Rows from block 3 of a small sound classifier, named by matrix and row number. Rows with one number belong to one neuron. Each number is 200 + 20 x the weight over its row's rms, rounded and kept within 0 to 999. All counts start at 0.
After each neuron's rows are labels from the 100 clips, of 14976, where the neuron reaches its highest value: "top examples" is what is common among them. Only what is clearly more common there than usual is listed. The data: chords played on synthesised instruments. In brackets: how many of the 100.
# fc1: MLP up (model.blocks.3.mlp.fc1.weight, 1152x384), inputs 64-127
# fc2: MLP down (model.blocks.3.mlp.fc2.weight, 384x1152, transposed), outputs 64-127

fc1.665,198,191,200,205,179,203,211,201,206,191,180,226,197,238,196,218,200,182,201,214,192,209,168,214,214,195,212,218,207,176,216,214,196,215,189,199,183,207,211,181,197,192,156,165,187,204,186,199,203,206,201,174,198,205,197,180,190,195,198,216,229,190,189,193
fc2.665,203,204,184,188,179,201,217,180,223,191,210,197,196,186,205,198,246,233,180,223,207,225,237,211,219,196,174,193,197,225,200,204,189,161,175,207,174,235,204,221,201,215,257,216,173,199,246,191,213,209,169,191,213,201,222,215,203,212,226,209,211,201,187,198
top examples: dominant 9th (27)

fc1.487,176,219,175,196,178,205,212,194,232,191,144,192,186,235,216,176,257,250,201,186,196,183,199,194,207,178,187,211,200,202,210,230,163,216,207,182,218,179,205,209,184,190,160,186,178,186,232,138,189,183,209,213,185,210,191,230,203,219,201,161,183,171,224,190
fc2.487,205,170,204,181,217,199,174,184,187,216,191,196,192,210,203,174,154,184,223,221,183,202,202,197,182,189,187,189,195,200,214,186,208,160,182,230,179,213,199,194,211,202,231,222,180,172,172,254,229,194,196,197,205,210,204,153,206,181,207,209,243,214,182,224
top examples: text has "noise" (41); dominant 9th (27)

fc1.203,198,230,228,183,197,217,207,211,211,221,213,178,176,194,196,222,243,188,227,174,197,193,191,235,205,216,220,177,160,181,226,209,157,210,196,197,174,216,219,220,228,186,206,210,196,210,179,240,190,210,208,206,192,199,227,194,199,211,178,195,205,192,164,188
fc2.203,194,202,190,236,237,185,187,193,201,184,208,212,227,235,204,211,230,195,193,182,224,208,187,169,197,175,186,191,181,178,216,213,198,196,197,215,209,184,216,173,181,197,196,246,215,233,192,203,227,197,200,203,177,170,189,201,206,208,223,211,220,211,202,192
top examples: arpeggio (86); inversion: root position (68); playing: arpeggio down (54); quality: dominant 9th (25)

fc1.369,203,190,220,154,219,232,221,195,203,229,183,175,181,243,213,196,200,224,189,216,208,177,214,216,202,169,197,178,185,208,228,161,201,219,237,199,194,225,223,206,212,182,207,170,171,210,200,207,234,214,197,210,183,224,195,192,194,183,165,209,203,217,218,226
fc2.369,231,175,202,229,212,189,215,142,202,190,193,194,204,208,189,211,224,224,200,178,230,184,178,196,206,198,188,197,218,229,178,155,184,159,220,197,203,208,230,183,220,212,218,205,202,207,231,189,191,204,198,201,222,206,189,202,197,159,230,186,205,190,201,181
top examples: the note G# (67); root: G# (28)

fc1.654,184,172,217,230,197,229,214,227,232,221,201,187,184,208,186,215,212,230,210,199,191,220,192,213,225,183,228,209,188,207,209,215,194,226,204,206,218,191,226,196,192,212,191,220,179,200,195,233,195,179,171,231,222,210,230,216,189,217,209,209,191,212,214,203
fc2.654,174,216,217,201,206,187,210,162,228,223,206,195,198,211,222,229,209,200,225,174,184,175,183,223,184,205,176,183,196,209,227,137,159,198,207,227,197,232,193,190,228,198,219,210,216,231,209,179,215,187,229,148,192,176,224,183,251,158,191,215,180,181,198,212
top examples: white noise (26); horn-like (25)

fc1.421,215,189,234,210,168,183,191,197,177,181,177,192,221,194,215,198,183,168,202,227,193,191,171,244,172,200,245,181,203,157,162,190,193,239,176,231,214,162,202,221,210,224,209,189,201,188,186,225,217,210,222,187,171,205,186,205,202,200,218,195,179,179,259,196
fc2.421,209,191,205,201,211,193,203,199,229,181,199,216,194,211,182,199,206,230,230,212,207,215,229,189,201,192,199,187,200,228,176,203,196,184,182,208,206,187,214,189,168,185,206,208,234,195,203,197,188,219,199,249,182,220,206,183,187,223,219,207,142,183,197,203
top examples: inversion: root position (91); the note A# (63); the note F (62); root: A# (54)

fc1.683,230,190,207,225,196,229,198,192,171,192,196,227,211,199,207,210,173,181,196,197,225,203,205,181,197,169,215,211,249,203,173,211,193,200,199,185,186,190,241,201,218,198,241,223,202,199,181,240,212,217,152,178,209,196,181,216,172,234,209,218,211,208,193,196
fc2.683,196,191,181,156,188,191,185,225,194,160,176,179,218,237,198,178,206,157,175,169,224,194,208,213,201,179,176,163,161,178,174,179,207,193,188,205,169,209,175,220,204,231,185,172,203,212,203,187,233,186,240,179,216,188,237,176,205,218,186,185,169,209,210,238
top examples: inversion: second inversion (99); arpeggio (76); root: D (32)

fc1.736,188,203,216,208,232,183,177,220,190,188,198,204,211,198,218,160,212,182,224,161,182,216,234,190,166,202,201,170,225,215,219,190,192,200,204,194,222,187,189,221,219,215,212,192,207,198,196,214,201,201,219,241,197,180,215,185,250,228,197,186,160,191,215,187
fc2.736,191,216,194,175,200,214,243,189,231,189,203,171,170,210,198,229,166,213,181,228,218,174,182,201,216,216,193,202,167,175,179,204,183,185,204,190,167,192,194,192,193,201,182,157,182,180,183,188,206,189,205,188,214,217,208,221,178,175,180,205,218,199,231,218
top examples: root: D# (25)

fc1.136,176,195,213,196,203,215,205,207,184,221,183,203,220,206,180,230,187,175,235,201,199,200,190,200,232,209,213,193,172,206,230,191,176,193,178,202,207,203,223,235,246,177,183,216,181,189,201,181,185,209,218,200,210,211,227,201,216,169,225,197,190,217,217,153
fc2.136,163,201,157,184,176,163,223,158,206,219,216,216,182,204,189,180,220,215,193,183,192,171,226,216,189,199,204,197,192,192,196,191,247,198,203,185,177,190,182,203,174,225,229,182,200,224,172,234,241,190,185,225,200,223,186,194,231,193,197,229,199,214,185,234
top examples: text has "noise" (45); dominant 9th (31)

fc1.313,211,215,206,190,188,193,200,169,185,196,190,193,219,218,213,215,175,237,180,196,214,184,186,158,172,239,211,194,198,228,224,175,185,229,217,197,212,205,192,195,207,227,163,174,209,173,183,174,192,203,171,228,191,181,204,229,196,201,220,204,229,205,208,193
fc2.313,183,171,170,143,202,211,221,164,185,203,207,205,195,213,205,171,208,211,205,208,176,189,175,206,217,219,181,160,192,205,207,182,189,191,231,161,217,173,203,207,233,219,200,204,195,191,183,226,187,166,231,199,168,198,201,175,212,197,176,208,177,173,232,233
top examples: inversion: root position (97); root: F (32); root: E (27)

fc1.227,211,194,194,209,197,223,223,194,213,220,211,238,212,174,196,191,212,196,170,190,191,242,190,220,233,189,183,217,215,224,220,214,187,202,202,224,197,170,198,245,193,194,201,192,149,207,191,189,241,194,181,215,224,223,192,223,236,195,182,187,211,216,176,183
fc2.227,171,173,226,214,169,195,201,246,185,217,221,160,227,218,188,244,218,199,199,221,217,220,221,201,212,177,190,226,177,242,218,199,211,192,173,181,225,211,199,167,181,202,216,180,208,207,207,222,193,192,184,188,152,207,186,207,201,199,174,182,190,171,195,220
top examples: arpeggio (87); inversion: first inversion (74)

fc1.305,234,211,209,169,185,179,195,205,199,224,172,192,181,193,197,139,176,192,190,170,199,201,213,220,174,151,198,200,236,142,221,197,189,199,202,219,173,230,182,217,193,212,208,163,200,201,130,187,216,229,216,200,213,184,178,214,180,203,203,207,202,165,241,232
fc2.305,202,161,205,209,193,196,204,185,192,200,235,210,241,215,215,180,205,215,205,222,198,200,192,206,184,178,220,196,193,193,163,204,196,202,205,195,177,202,208,181,210,160,235,196,181,220,220,235,185,217,200,227,227,202,211,225,197,254,200,185,205,166,205,193
top examples: sus4 (25)

fc1.702,206,232,191,192,192,187,200,207,182,225,213,208,197,187,232,223,202,192,170,237,203,193,232,176,232,214,204,214,200,207,233,192,221,221,205,190,194,172,187,212,176,237,179,240,188,206,197,208,190,191,195,193,174,188,184,192,197,207,202,196,176,190,189,196
fc2.702,219,174,193,211,171,231,198,192,150,201,193,192,216,210,185,169,183,188,219,214,202,206,213,208,182,194,188,245,207,226,193,204,213,192,189,211,213,196,197,229,201,220,172,195,207,205,194,186,213,216,196,226,208,197,205,230,174,213,177,199,176,180,215,194
top examples: arpeggio (76); inversion: first inversion (64)

fc1.271,203,196,183,199,184,221,191,160,221,233,169,191,191,199,220,199,183,211,197,185,195,181,181,187,243,219,188,212,174,229,218,190,209,210,213,211,184,230,215,227,218,204,197,214,189,201,192,202,218,172,181,231,177,196,178,187,248,165,171,220,171,184,226,182
fc2.271,206,204,201,183,183,202,223,187,191,197,170,211,199,205,197,188,214,227,219,211,191,190,214,221,148,195,185,191,199,195,202,177,185,192,186,187,206,218,221,171,198,180,226,216,198,190,183,179,207,212,185,173,217,177,248,203,206,158,232,199,211,205,188,189
top examples: text has "noise" (45); dominant 9th (26)

fc1.105,199,190,169,203,202,199,158,187,238,206,192,191,150,226,212,203,217,219,203,207,221,209,213,169,200,242,204,207,192,190,180,191,170,200,212,207,177,208,214,200,189,202,199,188,208,218,209,195,225,180,225,169,209,192,205,187,190,194,199,174,208,177,182,178
fc2.105,177,209,233,215,184,221,196,204,173,202,180,202,233,202,208,218,164,194,188,187,174,203,191,180,168,163,177,158,202,223,212,188,219,181,159,240,216,202,209,194,226,229,205,180,166,206,173,212,207,200,164,214,185,181,183,217,199,174,214,212,169,198,227,192
top examples: dominant 9th (29)

fc1.295,193,199,179,206,245,189,209,224,205,205,209,184,176,212,207,226,216,215,194,212,188,224,216,170,140,244,199,248,242,197,185,208,203,191,212,211,190,191,183,198,213,217,180,174,185,197,168,176,206,201,217,213,231,165,198,197,174,189,194,199,196,194,167,214
fc2.295,207,201,226,185,208,187,190,206,210,203,163,215,241,200,183,188,191,205,201,177,202,225,191,226,219,195,177,158,217,194,208,186,223,204,186,222,217,205,208,223,177,179,224,241,177,221,222,211,191,244,193,205,232,203,181,202,204,196,194,199,200,186,213,157
top examples: the note G# (92); inversion: root position (88); the note D# (81); root: G# (76)

fc1.15,174,186,180,227,225,193,193,217,183,208,187,188,209,206,171,222,223,190,200,152,189,232,199,191,180,192,221,218,203,203,184,199,198,202,245,213,182,212,237,164,213,192,215,197,187,175,206,180,181,206,197,171,213,218,232,189,210,270,210,197,192,220,177,209
fc2.15,247,198,192,193,206,196,157,192,193,207,200,185,190,204,171,178,186,187,197,212,223,187,188,210,191,222,188,211,248,246,195,231,215,241,137,214,210,212,216,198,164,178,207,207,167,184,161,210,214,252,192,197,173,181,165,150,193,206,200,197,220,178,202,188
top examples: root: C# (37)

fc1.434,223,210,188,181,192,167,205,206,199,175,203,215,206,193,213,189,189,186,232,167,171,169,205,202,190,174,194,179,189,197,224,236,176,194,205,198,251,202,179,201,226,219,192,196,190,220,156,172,185,198,190,178,188,197,192,185,202,224,213,212,174,162,216,162
fc2.434,200,239,221,190,225,195,226,207,171,208,231,180,212,209,212,190,207,222,177,233,203,197,216,232,229,189,207,206,245,196,193,180,183,208,188,214,213,155,212,198,174,155,179,206,196,208,210,180,201,214,195,184,229,216,176,207,201,180,197,204,207,213,224,219
top examples: root: B (26)

fc1.147,198,203,178,166,201,186,194,188,193,183,218,235,231,187,245,215,166,177,187,223,202,204,183,232,216,206,202,192,206,215,210,221,181,219,221,200,191,236,169,198,243,242,226,215,172,196,232,165,179,185,202,219,209,233,189,192,163,188,205,195,168,205,192,187
fc2.147,182,195,183,238,206,193,224,194,227,203,192,202,180,179,190,199,195,176,193,205,207,208,195,207,219,209,233,201,221,218,178,227,184,167,205,181,222,186,187,208,207,207,177,181,199,191,195,207,188,197,174,210,211,177,208,196,225,169,203,210,183,199,229,187
top examples: inversion: root position (95); text has "noise" (34); root: G (28); root: G# (27)

fc1.184,153,216,170,202,198,229,166,226,198,258,217,205,174,180,203,207,193,239,191,174,233,211,237,184,207,231,185,223,202,218,223,191,204,213,227,216,201,224,205,226,170,185,209,211,202,195,187,181,219,205,194,157,207,203,157,184,203,156,199,200,214,178,212,169
fc2.184,192,197,237,164,202,185,246,183,198,193,212,232,234,234,230,209,196,215,190,209,190,202,192,182,189,175,191,178,201,210,200,199,182,191,199,180,220,183,216,178,221,202,202,211,171,203,183,211,187,204,215,220,210,190,236,243,205,192,207,188,179,201,198,194
top examples: white noise (30); dominant 9th (30)

fc1.309,216,191,192,174,189,235,182,201,206,185,201,211,198,204,187,192,180,198,187,164,196,199,207,186,195,183,171,224,187,203,219,225,186,214,209,211,205,147,202,199,188,235,169,222,170,184,212,198,181,193,210,194,201,187,168,193,208,216,189,188,176,256,203,178
fc2.309,187,222,197,193,207,163,196,155,212,211,213,207,204,205,198,196,190,197,191,199,232,196,193,238,188,182,210,185,208,207,177,208,203,207,233,187,193,213,197,207,170,177,180,190,221,187,183,209,214,231,212,195,172,215,222,191,218,205,209,179,187,186,176,197
top examples: root: D# (40); power chord (31)

fc1.255,200,209,197,174,167,192,224,214,171,174,169,184,183,209,220,196,207,216,182,229,192,212,197,221,192,201,218,258,169,199,207,148,187,205,164,193,190,200,202,189,183,247,194,239,196,183,203,195,162,201,179,191,198,180,234,226,169,219,185,227,236,220,180,218
fc2.255,217,198,170,215,169,214,216,189,209,213,193,211,209,190,175,193,236,199,241,220,209,195,203,200,188,195,179,205,209,208,181,189,219,217,192,183,215,174,206,237,198,197,194,186,205,215,196,227,234,151,162,187,177,223,161,174,208,202,212,211,194,187,205,186
top examples: text has "noise" (35)

fc1.413,148,202,189,182,192,189,177,203,191,222,180,230,213,164,243,182,217,172,243,214,208,196,188,225,196,214,202,222,167,186,221,219,192,203,190,203,177,192,216,207,217,210,169,205,211,228,199,209,207,213,193,195,257,194,199,165,201,216,180,197,190,187,205,201
fc2.413,184,221,182,209,190,193,190,187,202,197,218,205,207,199,198,204,239,184,151,156,224,205,204,206,191,184,209,221,216,206,187,204,202,207,189,188,197,232,215,207,197,206,203,190,199,176,204,198,197,173,175,183,161,210,248,232,218,203,180,191,183,202,199,196
top examples: inversion: second inversion (100); arpeggio (87); playing: arpeggio up (52); root: C (38)

fc1.175,171,210,187,158,175,215,188,210,174,171,199,202,191,155,214,219,188,227,201,204,177,250,188,206,196,210,221,204,192,191,198,203,172,217,192,207,193,180,210,204,173,238,156,187,172,210,249,202,242,220,216,151,187,212,187,196,174,186,211,186,176,216,198,212
fc2.175,199,197,210,213,225,216,197,220,206,192,198,235,208,226,178,186,188,200,234,184,213,192,197,200,199,174,218,177,240,195,218,181,192,207,159,205,191,148,171,162,206,223,175,238,205,183,211,179,198,192,177,239,176,184,193,215,222,204,195,225,195,176,194,186
top examples: inversion: first inversion (91); text has "noise" (38); root: B (25)

fc1.580,193,198,163,255,242,178,221,224,217,194,170,211,159,232,193,242,225,180,211,185,162,183,208,194,216,221,187,199,191,202,175,165,211,201,181,207,171,237,202,207,199,225,207,209,156,205,216,204,235,212,188,171,177,200,204,243,197,186,187,189,188,207,211,181
fc2.580,192,204,226,178,162,191,212,180,202,204,193,211,214,203,183,178,189,181,174,181,219,181,197,237,180,193,213,177,206,238,226,222,197,215,190,227,226,194,191,154,201,141,220,207,196,214,167,185,206,183,173,215,161,176,187,190,198,224,187,197,214,189,213,229
top examples: pink noise (37); white noise (28); text has "clipped" (25)

fc1.663,180,242,247,169,227,199,201,220,221,191,216,220,223,216,192,176,180,165,209,183,238,184,219,158,221,207,197,222,169,195,187,198,237,175,209,206,218,222,194,205,190,203,179,201,191,223,178,213,197,171,191,204,210,193,224,215,224,231,183,228,173,235,212,161
fc2.663,187,225,175,210,200,179,185,190,202,209,188,188,160,175,217,201,207,247,210,170,237,228,179,197,204,207,209,203,201,161,208,188,165,220,199,192,217,183,220,188,231,208,176,196,200,212,200,172,202,190,241,231,199,196,192,203,208,212,217,217,222,204,176,200
top examples: inversion: root position (72); white noise (30); pink noise (26)

fc1.14,193,152,218,213,209,183,150,221,225,212,155,229,199,207,200,205,239,181,223,207,213,203,192,212,200,207,222,175,227,166,168,202,166,224,162,194,173,208,236,192,190,188,229,193,196,223,186,188,209,214,169,219,212,187,196,216,205,236,206,218,212,214,206,207
fc2.14,196,197,163,235,150,235,256,195,205,196,206,185,175,211,211,172,200,181,199,251,228,211,186,199,232,179,221,196,181,222,194,182,216,195,181,212,206,193,173,174,210,178,197,191,177,209,187,213,203,189,217,201,153,218,202,171,202,212,205,179,197,171,185,213
top examples: dominant 9th (26)

fc1.614,213,180,186,192,199,196,191,211,204,216,193,183,210,204,209,207,231,161,228,229,208,214,189,179,162,219,238,202,214,207,189,180,210,209,169,246,199,200,191,194,167,208,221,222,174,179,174,203,190,199,180,196,233,219,220,164,185,198,199,235,169,210,238,169
fc2.614,206,193,185,213,194,181,209,189,185,205,206,224,197,216,198,193,188,221,208,216,193,160,182,207,192,218,192,212,216,216,208,234,194,213,211,182,174,216,204,202,189,181,176,190,196,196,193,207,212,227,211,230,166,205,186,213,166,197,213,181,220,214,185,246
top examples: root: B (33); root: A# (31); sus4 (27)

fc1.733,221,192,219,189,202,221,186,225,252,219,215,173,193,169,217,227,218,183,199,181,178,239,229,193,182,210,190,223,204,190,182,198,215,167,211,244,200,226,201,210,201,248,203,178,157,188,203,219,261,213,197,166,142,176,176,206,195,236,179,203,200,214,217,210
fc2.733,182,214,165,182,207,179,166,204,155,200,242,205,226,203,213,196,202,196,191,214,183,190,194,211,195,183,219,195,231,208,194,236,177,213,204,173,193,200,238,195,163,139,197,215,177,196,152,195,185,237,194,232,235,219,202,189,191,229,220,202,229,191,190,205
top examples: arpeggio (84); playing: arpeggio down (50); root: F# (26)

fc1.17,170,223,200,229,172,146,176,217,221,174,178,253,174,193,204,218,209,217,207,204,203,175,226,186,195,224,194,187,216,216,187,202,201,225,166,203,218,137,230,203,193,161,142,201,204,185,223,174,221,187,183,153,189,173,197,197,211,183,189,188,206,211,213,213
fc2.17,210,205,209,181,217,208,199,180,174,225,188,189,195,227,201,183,219,205,197,242,184,201,221,203,208,218,247,200,196,201,219,182,233,196,201,205,199,182,191,196,221,189,192,200,218,179,147,200,201,217,212,191,211,224,216,227,183,208,221,205,201,197,212,193
top examples: inversion: second inversion (89); the note G (60); the note E (60); root: C (25)

fc1.263,191,173,169,221,179,203,195,190,225,192,152,225,164,197,217,211,221,186,229,198,205,205,204,206,211,232,219,206,216,187,206,229,196,204,205,201,153,195,175,181,173,198,188,197,222,226,204,206,212,190,174,198,185,211,210,150,194,202,200,199,199,196,205,204
fc2.263,218,191,216,206,180,203,230,187,190,203,214,206,164,201,196,209,204,170,163,202,196,176,226,197,191,205,209,153,159,209,220,190,228,218,154,216,220,219,218,192,205,178,229,218,157,218,227,206,208,219,205,186,184,198,218,248,207,188,194,194,209,184,205,223
top examples: dominant 9th (28)

fc1.239,193,197,235,205,210,212,207,177,215,184,202,215,204,243,186,180,191,195,154,194,211,167,241,199,182,211,195,205,192,189,183,205,192,202,181,176,214,205,233,186,227,219,194,179,181,179,193,167,175,211,180,226,195,175,213,162,236,216,196,186,177,210,219,192
fc2.239,191,211,183,211,208,211,201,198,185,207,190,145,192,197,225,204,182,193,189,217,208,215,209,155,230,195,235,230,233,200,170,227,215,206,183,204,209,158,205,183,185,225,192,192,193,171,227,192,153,191,215,214,184,195,188,192,212,201,218,199,232,230,186,168
top examples: inversion: first inversion (100); arpeggio (80); root: F (28)

fc1.431,182,182,195,162,188,224,174,219,219,199,200,205,214,188,190,199,210,222,167,207,172,212,178,205,213,199,207,226,192,177,212,202,183,187,211,284,180,220,186,192,240,215,193,230,218,206,194,164,201,220,184,234,230,202,222,186,188,180,194,182,194,200,200,193
fc2.431,204,210,231,202,230,199,198,211,166,199,207,196,206,178,209,228,169,206,208,156,176,190,239,190,180,181,172,197,193,231,226,211,233,206,194,206,183,196,178,228,186,185,214,209,217,226,216,218,220,206,187,215,205,204,197,211,200,197,198,208,206,186,215,167
top examples: arpeggio (81); inversion: second inversion (79)

fc1.44,194,199,204,176,224,198,226,220,208,174,207,213,239,158,199,206,202,221,198,195,187,211,208,183,227,218,226,210,183,206,203,169,186,185,250,190,197,165,215,199,195,165,210,212,176,231,156,200,182,221,207,187,183,180,228,189,209,219,159,201,156,171,194,207
fc2.44,160,215,203,223,218,203,211,184,203,226,218,193,195,208,201,207,174,202,247,196,181,212,163,198,184,192,200,210,211,240,222,188,221,173,209,199,204,154,194,201,194,195,210,187,239,199,221,201,213,197,225,220,172,181,230,242,175,203,215,194,209,247,200,213
top examples: the note G# (93); the note D# (89); inversion: root position (88); root: G# (82)

fc1.389,183,201,213,207,244,236,190,234,175,169,229,207,212,212,221,188,200,183,225,205,228,215,193,197,176,195,202,203,201,198,145,218,190,189,189,207,193,181,197,199,227,214,196,238,229,165,177,209,178,209,181,214,216,206,210,233,230,203,224,192,203,179,205,212
fc2.389,203,214,178,182,196,189,218,202,210,190,193,201,203,171,211,238,193,209,199,184,185,203,204,220,211,201,223,207,181,140,234,187,197,160,184,186,227,206,231,221,166,238,188,172,203,198,203,182,229,199,206,224,220,199,209,190,226,220,218,189,210,180,166,214
top examples: inversion: root position (93); the note F# (88); root: F# (51); power chord (39)

fc1.570,210,207,222,188,165,238,240,212,222,234,227,180,214,195,183,237,212,189,213,213,170,226,195,223,234,209,200,173,204,212,209,191,192,197,189,173,209,168,201,202,185,188,189,232,208,209,182,218,179,183,215,225,229,214,203,185,207,201,210,199,193,205,182,181
fc2.570,207,184,216,204,236,198,166,240,202,171,210,223,204,218,199,193,210,190,217,186,212,218,196,198,177,217,208,218,198,182,230,166,237,189,198,215,189,236,187,189,218,192,172,200,199,232,189,200,182,218,179,182,184,206,137,237,198,198,213,198,184,192,196,202
top examples: arpeggio (95); inversion: first inversion (89); playing: arpeggio up (53); marimba-like (25)

fc1.343,187,192,188,203,180,199,204,200,236,193,205,206,228,190,222,198,191,239,205,188,218,192,237,163,197,176,213,197,226,199,218,148,184,220,233,190,212,198,189,190,203,192,205,181,175,214,200,192,210,201,190,198,194,196,190,201,197,244,178,213,192,206,194,197
fc2.343,199,216,221,174,207,187,227,222,162,210,200,175,190,191,212,187,193,164,176,190,203,216,190,212,190,215,185,214,199,194,185,201,223,194,189,172,206,205,231,185,204,222,188,180,200,173,196,196,233,203,215,195,207,186,185,183,206,203,225,187,184,222,229,230
top examples: text has "noise" (39); clipping (25); text has "clipped" (25)

fc1.373,195,189,195,192,203,208,195,178,184,205,202,192,168,191,181,197,173,198,179,207,212,207,195,177,217,173,210,185,209,193,219,209,196,191,225,212,208,202,211,208,208,216,203,217,188,183,233,209,203,178,179,157,231,206,170,215,201,193,210,146,205,237,209,219
fc2.373,217,193,177,177,222,204,214,204,193,168,204,203,217,223,223,186,170,205,220,202,170,177,189,224,233,191,168,162,198,220,178,228,162,199,223,177,191,193,159,184,254,218,187,213,180,202,174,215,187,209,205,221,211,197,248,228,194,203,183,200,214,213,220,130
top examples: inversion: first inversion (88); arpeggio (77); dominant 9th (37)

fc1.33,203,175,216,217,186,189,201,168,233,208,204,160,184,202,215,213,201,213,215,164,196,223,198,184,222,166,187,212,200,184,217,209,201,208,234,201,225,203,234,195,193,163,208,196,203,221,189,197,166,199,165,238,200,191,194,171,212,217,202,211,209,178,216,170
fc2.33,183,208,173,178,207,216,207,236,192,229,199,204,206,194,189,210,188,219,191,236,202,188,208,208,216,251,215,207,218,229,191,168,179,204,180,184,199,177,217,233,205,210,207,212,201,186,187,195,228,184,208,189,182,203,222,207,243,188,220,231,185,219,152,219
top examples: dominant 9th (29)

fc1.710,179,164,188,216,215,202,214,183,191,183,194,203,210,219,198,162,220,164,212,182,167,193,225,192,217,215,208,194,238,197,200,230,158,182,181,162,177,210,171,178,181,169,196,225,215,183,212,204,149,198,194,198,196,198,190,194,193,192,207,199,247,199,204,163
fc2.710,226,215,201,165,178,200,177,193,177,178,202,169,206,183,197,202,175,218,225,199,193,209,171,188,199,215,233,195,192,209,173,214,215,216,202,178,201,195,201,184,244,216,176,171,176,198,221,200,204,194,226,184,206,210,194,204,191,191,195,218,166,193,208,222
top examples: pink noise (30); white noise (28)

fc1.475,194,196,205,189,236,176,197,200,217,215,197,184,190,154,194,216,202,213,180,208,167,193,168,186,200,219,199,197,245,210,185,201,210,177,199,209,170,161,203,205,202,156,173,208,190,188,233,198,223,205,204,133,225,174,203,172,188,194,171,206,232,198,192,198
fc2.475,188,206,216,212,173,198,179,183,199,195,201,195,224,188,165,184,171,202,202,194,203,197,164,197,196,185,199,207,180,229,180,195,205,194,215,200,218,164,226,160,191,223,194,172,197,207,179,197,184,191,234,239,199,202,205,232,165,222,223,208,200,194,219,210
top examples: the note G# (73); inversion: second inversion (63); root: G# (41)

fc1.756,217,170,185,216,179,199,221,192,224,234,178,234,201,222,212,219,195,193,238,208,218,214,172,201,189,220,259,192,188,199,226,187,229,210,203,172,213,230,169,193,212,192,178,180,189,196,173,191,230,244,228,188,205,173,203,192,213,173,206,161,211,189,212,189
fc2.756,222,211,217,215,190,197,207,202,181,243,218,171,243,185,212,223,228,219,218,193,206,191,216,213,218,184,187,213,203,187,208,218,190,216,217,143,188,211,182,199,202,218,219,179,198,201,227,203,217,218,225,225,231,220,195,170,193,211,210,209,185,246,189,200
top examples: inversion: second inversion (90); minor (29)

fc1.231,185,172,192,234,223,208,207,203,209,244,198,208,199,209,197,211,226,186,187,189,202,239,172,208,221,216,210,228,165,194,232,228,205,219,196,204,197,196,201,216,235,205,181,193,184,209,206,237,165,196,194,212,198,198,242,198,235,187,188,199,197,186,218,168
fc2.231,197,254,198,175,202,189,208,189,240,183,199,196,198,192,198,224,187,233,208,188,150,202,190,209,212,178,187,175,212,229,216,189,171,237,210,233,222,167,235,209,207,204,221,227,202,211,162,203,196,208,193,166,197,178,193,209,233,189,165,230,189,157,207,228
top examples: white noise (31)

fc1.237,195,192,166,175,205,195,204,205,210,229,155,231,218,214,171,214,229,208,220,206,226,237,176,182,209,186,224,202,201,224,206,211,187,225,247,213,181,198,196,204,210,147,190,187,191,222,186,189,193,219,172,172,211,193,193,219,208,180,218,203,215,196,175,188
fc2.237,194,188,218,207,202,206,215,239,179,202,199,193,215,218,221,169,202,212,183,204,202,201,207,211,184,196,197,146,212,183,199,206,188,166,201,181,181,197,204,166,213,203,150,219,172,162,204,211,187,215,204,199,219,172,238,219,221,177,212,203,199,188,213,179
top examples: arpeggio (84); inversion: second inversion (76); dominant 9th (37)

fc1.303,187,176,170,200,189,202,208,184,188,190,180,231,199,193,228,208,228,178,186,179,171,172,224,189,186,222,190,202,190,215,210,187,177,209,183,197,178,218,197,210,214,217,177,228,206,186,211,178,204,196,201,174,186,193,189,188,209,189,196,210,207,183,222,220
fc2.303,154,212,183,192,154,169,192,202,207,195,194,176,198,194,215,186,163,193,196,191,194,212,215,211,189,180,196,199,217,190,203,219,199,167,177,191,194,216,203,169,192,209,212,164,171,213,156,187,188,184,197,226,228,197,180,220,183,195,210,194,173,239,188,220
top examples: pink noise (36); white noise (29); text has "clipped" (26)

fc1.141,208,181,196,225,191,191,199,213,191,199,217,212,168,200,185,183,189,196,180,195,183,219,258,215,242,237,226,182,195,221,191,182,187,216,237,239,214,196,196,205,181,159,185,208,217,160,191,218,214,194,196,185,208,176,195,206,214,223,210,168,224,172,178,213
fc2.141,216,179,202,171,249,194,196,229,168,194,171,214,239,172,187,178,212,214,232,194,182,184,181,178,167,179,232,192,188,214,220,196,217,224,198,194,159,183,198,188,198,179,194,221,218,201,182,198,220,218,185,210,196,211,180,202,199,202,245,215,206,166,182,184
top examples: sus4 (32); power chord (32)